Weights of a small image classifier.
Training: soap at rate 0.002, 14000 steps, batches of 256, held-out accuracy 97%.
Rows from block 6 of a small image classifier, named by matrix and row number. Rows with one number belong to one neuron. Each number is 128 + 24 x the weight over its row's rms, rounded and kept within 0 to 255. All counts start at 0.
After each neuron's rows are labels from the 100 images, of 14848, where the neuron reaches its largest size: "peak at" is the part of the image that holds the peak. Only what is clearly more common there than usual is listed. The data: dead-leaves pictures: piles of overlapping shapes.
# u: gMLP up (value half) (model.blocks.6.mixer.u.weight, 384x192), inputs 0-95
# v: gMLP up (gate half) (model.blocks.6.mixer.v.weight, 384x192), inputs 0-95
# out: gMLP down (model.blocks.6.mixer.out.weight, 192x384, transposed), outputs 0-95

u.114 [101 130 161 105 109 120 153 143  81 116 119 116 136 119 111 158 137 103  90 122 139 103 134 164 137 117 163 129 127 157 113 131 133 119 115 121 149 118 107 179 127 135 148 107 116 133 112 124 109 143 176 132 125 109 110 145 169  83 133 111 148 111 121 113 117 128 106  99 130 172 108 166 124 123 117 146 116  95 154 117 100 152 131 162 124  86 116 108 123 110 104 103  87 131 151 104]
v.114 [150 107 172 131 131 123 144 105 127  98 146 137 143 117 107 105  60 114 101 158 111 128 117 119 181 142 129 131 111 117 116  87 146 131 128 142 137 155 174  91 145  83 168 107 142 147 131 132 131 126  94 137 165  93 116 135 122 132 135 134  94 148 147 157  94 147 121 126 195 136 115 108 160 176 133 155 101 119  88 143 142 112 156 113 156 161  82  93 144 112  97 152 125 106 149 169]
out.114 [156 101 112 116 117 126 100 109 184 141 114 149 114 148 133  80 129 172 163 163 124 127 133 111 137 142 140 143 125 103 157 117 150 142 156 178 109 133 145  85 132 111 114 117 142 139 154 106 172 119 109 139 125 115 154 138  60 137 147 108 111 146 156 130 109 145 117 134 125 100 170 148 131 141 167 177 142 152  98 168 137 101 118 135 129 193 139 107 113 133 143 153 140  98 123 107]
peak at: top left

u.323 [135  86 139 123 115 123 102 132 168 102  98 107 135 165 140 154 135 127 157 144 105 109 109 107 131 114 121 112 116 147 118  52 121 100 148 111 118 133  90 152 130 108 148 114 105 139 125 170 171 120 115 125 146 130 137 138 112 118 115 152  97 131 146 132 146  90 138 135 129 136 137 142 167 149 111  99 145  89 134 121 132  86  99 133 128 124 140 159 111 136  57 136  87 111 114 126]
v.323 [146 103 159 132 143 133 135 132 118 142 161 102 113 166 160  40 111  92  73  82 155 135 139 105 121  93 137 141 139  92 121 122 103 169 133 158 156 122 149 113 119 134  92  82 104  82 101 141 143 157 111 137 120 166  93 130  97 122 110 164 124 140 119 174 145 119 123 150 117 137 144 162 143 146 134 142 122 136 144  97 120 107 163 145 181 121 132 141 119 119 120 123 163 107 142 125]
out.323 [ 97 162 116 125  90  88 157 130  89 159 133 162 112  95 115 152 147 126  90 112 140 149 115  86 148 130 138 111 120 109  93 132 109 140 135 115 142 104 161  95 123 114 174 130 179  95 138  91 132 132 116 142 140 144 137 113 114 131 152 109 153 109  93  94 135 115 115 136  99 125  98  87  96  93 127 146  97 131  97 120  92 159 133 146 134 113 127 107 110  95 157 119 164 134 136 137]
peak at: bottom left

u.258 [114 139 136 115 167 126 142 145 162 154  79 119 105 140  86 159 114 128 136 104 136 140 159 114 119 140 137 127 127  93 148 105 135  97  94 106  98 147 132 134 174 143 153 126 134 147 123  95 148 117 146 167 116 145 171 129 121 129  95  40 107 127 114 122 167 114 179 149 144 145 117 160 141 168 144 117  90  92  97 133 148 118 105 156 134 175 144 129 114 108 129 159  86 119 119 134]
v.258 [127 125 160 163 113 159 116 126 103 105 117 143 144 106 119 104  68 105 132 118 138  99 116 103 163 177 153 108 167 145  90 119 125 138 156 130 168 136 126 117 152 142 126  97 134  84 112 127 130 164 138  93 130 107  99 146 159 105 141 163  72 129 142 143  96 151 125 136 177 127  99 137 143  92 123 141 114 134 137 127 140 120 124 109  92  85 148 168 161  79 123 130 121 140 166 121]
out.258 [103  95 100 138 110 173 118 149  47 103 145 174 163 122 172  92 137 123 129 153 148 130 142 115 131 130 175  92 143 145 114 125 111  80 138 100 146  95 126 104 131 112 123 128  98 108 128 121 126 138 123 111 153 129 136 127 112 139 120 100 108 139 134 160 103 124 123  92  96  89 153 121  89 166 109  99 156 130 129 143 103 156 138 151 148  92  81 101 124 149 142 128 160 135 123  79]
peak at: middle right

u.346 [ 72 100 145 142 107 142 147 121 132 140 146 135  93 114 161 104 115 119 124 133 120 147 150 121 122  81 170 146 154 106 149 100 122 144  97  92  95 131 107  64 142 132 147  90 151 159 132  96 138 148 141 183 138 166  87  97 108 110  88 187 105 160 137 145 133 144  88 118 160 151  99 126 122 147  89 127 141 136 118 145 122 133 134 149 111 135 120 136 124 127 139 153 134 109 102 165]
v.346 [ 92 115  67 102 174 117 184 167  89 104 127 135 121 137 161  96 100 118 124 130  85 103 146 100 116 161 134 149 131  97 141 110 153 140 110 155 107 130 110 106 132 109 155 149 152 110 134 121 128 117 125 152 143 103  91 107 157 119 139 134 140 136 102 139 123 104 144 157 140 152 152 164 155 138 116 162 143 123  97  97 130 118 136 111 110 152 164 149 133 138 126 117 155 146 143 185]
out.346 [131 143 135 161 115 129 133 153 111 129 108  97 117 153 130 148 132 111 106 123 103 136 127 111 132 125 163 103 162 143 124 171 108 104 133 155 107 151 122 146 144  83  81 111 154  84 124 116 157 120 159  96 139  89 144 175 140  89 136 132 138 138 101  93 132 153 145 152 132 138 170 175 120 111 155 123 130  71 133 123 107 122 148 151 170 134 121 117  93 116 153 116 116 100 160  94]
peak at: bottom left

u.328 [ 97  95 135 133 125 117 106 182 100 138 146 163 116 139 107 164  95 103 186 109 127 117 143 137 138 130 118  95 127 145 112 101 114 109 151 137 156 125 171 132 117 111 112 162 134 120 123 125 146 109 156  68  95 116 115 142 137 156 122 134 182 114 131 167 128 128 155 135  79 127 159 129 186 141 135  63 158 120 114 135 171 140 133 133 147 120  93 117 122 103  82  99 135 114 106 125]
v.328 [ 80 158 132 144  94 108 138 129 139 115  98 150 134 138 107 134 138 127 140 198 130 154 143 116 110 114 103 133 135 154 128 107 111 129 129 116 147 133 138 112 157 131 136 169 111  91  88  95  88 130 117 145 171 139 108 116 167 124 167 135 130 152  88  86 107 117 131 144 165 100 111 159 110 158 169 112 133 116 141 119 145 131 139 136 148 150 137 126 145 111  90 127 103 147  93 139]
out.328 [135 130 116 119 151 115 121  98 150 118 109  87 107  82 132  96 149 142 110 118 130 120 141 164 122 129 135 162 116 140 106 175 115 135 126 115  98 140  99 170 149 155 128 100 114 133 152 121 115 159  87 129 158 140 168 131  90 161 103 163 100 134  73 139 101 137 135 129 146 133 142 116 109 123 139 130  48 134 126 146  66 142 130 123  86 118 140 132 115 132 139 164 105  78 125  98]
peak at: middle left

u.219 [155 153 130 134 105 126 147 169  70 126 112 173  83 123 121 173 129 155 132 140 122 117 112 162 148 152 165 144 122 157 121 168 123 166 109 106 123 129 149 149 158 116 167 122 127 133 150 119 113 138 144 154 149  91 127 148 151 136 122  86  99 137 149 111 131 141  94 146  93 148  83 138 129 118  76 122  94 118 128 124 153 159 146 108 168  88 138 115 149 164 122 120 143 128 138 153]
v.219 [ 97 125  87 143 150 105 129 100 162 125 159 127  90 116 147 142 165 131 137 120 166 158 123 100 122 126  95 110 102 138 143 128 126 111 150 149 151 151 146 155  88 111 124 105 112 124 143 188 134 151 139 168  82 132  89 103 150  92 155 150 110 127 137 128  92 119 134  99 100 114 107 149 149 146 134 144 173 145 167 126 132 130  99  82  89 127 156  98  95  84 117 135 135 120 110  84]
out.219 [105 123 167 132 131 121 166 137 138 120 148 108 141 135 147  83 110 105 123 104 147 114 130 109 138 110 115 111 105 113 135 107 123 123 137 121 115 111 103 135 101 126 157 152 135 133 141 151 136 130 105 124 142 161 122 120 155 115 140 152 145  99  84 147 102 134 125 121 157  81 141  96 164 129 200 138 169 139  93 124  99 111 157 147 145 149 123  72 154 107 120 116 132 147 118  74]
peak at: bottom left

u.185 [140  91  81  94 112 146 125 126  98 105 146 114 133 167 116 149 122 108 167 127 147 101 131 150 122 118 166 116 164 133 130 146 113 119 136 120 134 161 104 145 121 134 160 128 144 113 125 109 152 111 130 128 104 142 123  85 121 132 131 136 129 117 137 146 114 127 151 170  56 137 146 134  98 148 140 133 151 118 140 140 128 136 118  83  69  95 123 143 131 120 113 158 153 133 102 130]
v.185 [130  78 149 103 117 170 125 151 151 133 126 146  80 138 135 126 115 100 133 130 125  96 120 105 117 145 166 135 153 113 126 160  99 108 131 154 132 152 130 139  84  87 171 145  98 128 102 129 128 149 160 112 126 130 131 116 112 134 138 100 135 168 113  80 136 117 136 118 151 136 151  91 134 160 159 125  88 171  96 131 113 110 133 114 144 136 101 109 155 153 164 110 131 125 120 110]
out.185 [154 144 146 111 137 119 151 135 128 102 115 154 119 130  98 141 135 167 108 112  98 141 140 153  77  90  75 149 140  98 122 131 157 164  92 110 158 102  92 101 153 112 142  92 151 163 144 146 155  84 128 131 119 134 119 108 110 102 122 172 129 133 119 143 148 144 146  98 166 159 129  84 197 127 134 148 125 126  78 172 163 134 120 122 170 126 105 141  98 127 173 131 104 143 112 145]
peak at: bottom left

u.262 [154 131 160 128 137 141 146  99 158 141 114 135 108  87 104 179  91 153 128 114 148 138 121  81 164 141 128 154 109  71 146 157 137 117 105 180 165 144 138 106 117 123 122 164 130 106 103 121 137 131 125 126 132 139 111  92  90  84 107 101 137 176 149 123  85 124 127 118  93 134 133 108 149 137 177 171 156 110 143 187 128 111 163 122 110 175 133 139 107 133  93 151 101 110 134 130]
v.262 [125 140  94 129  95 109 116  94 107  94 127 133 153 138 105 126 147 112 100 110 116 180 102 166 141 106  78 152 129 133 149 128 187 117 107  84  95  62 106 132 143 168 129 159 118 111 143 121 148 137 118 134 126 136 129 114 161 125 157 150 125 148  90 103 173  66 140 142 121 138  99 131  98 129 151 129 138 125 143 144 136 131 120 139 117 115 127 116 133 152 136  87 105  98 150 174]
out.262 [107 127 108 111  97 146  93 141 110 104  88 122 146 156 114  90 185 149 117 127 123 160 192 169 128 148 161 151 134 155 126 116 103 100 112 121 114 106 130 133 147 170 152  62 103 113 127 142  85 107 114 106 123 119 161 174 147 155 106 134 115  83 120 139 180 145 125 136 164 102 125 148  90 127 130 124 109 168 121  99 114 145 130 177 150 105 109 122 137 135 130 111 104 104 142 175]
peak at: middle left

u.273 [102 145 103 154 119 106  87 138 138 130 129 107  89 130 113 111 124 130 123 125 150 133 138 127  96 117 130  91 148 134 171 164 101 146 130 158  74 103 138 112  90 128 128 162 143 163 150 108 119 146 121 132 133  95 136 115 114 148 122 107 140 137 151 123 156 162 132 144 125 131 160  43 114 103 118 116 119 123 151 136 189  91 144 120 102 113 147 132 189 154 144  85 139 137 110 169]
v.273 [152 113 117 161 147 102 114 129  90 125 105 160 120 140 118 105 113 169 141 134 149 138 167 101 134 151  86  87 121 124 106 110  92 115  98 132 116 135 150 155 173 156  98  95 109 119 147 113 132  95 105 132  84 144 102 175 103  88 125 127 142 149 146 134 125 129 125  65 153 119 124 123 132  95 153 139 130 149 146 132 125 108 153 131 143 106 127 128  89 123 165 155 162 166 138 155]
out.273 [137 128 165 110 170 133 154 132  91 122 148  98 134 118 156 158 160 128 128 124 127 145 125 144 131 132 112 147 149 131  95 109 189 131 130  94 190 156 125 147 170 124 139  86  91 118 132 106 129 127 134 109 148 150  97 169 125 115 111 160 153 140 102 153  95 111 116 107 148 139 142 165 126 180 130 120 136  85  67 107  81 103 119 152 145 103 136 135  67 123 119 180  80  93 157 114]
peak at: middle right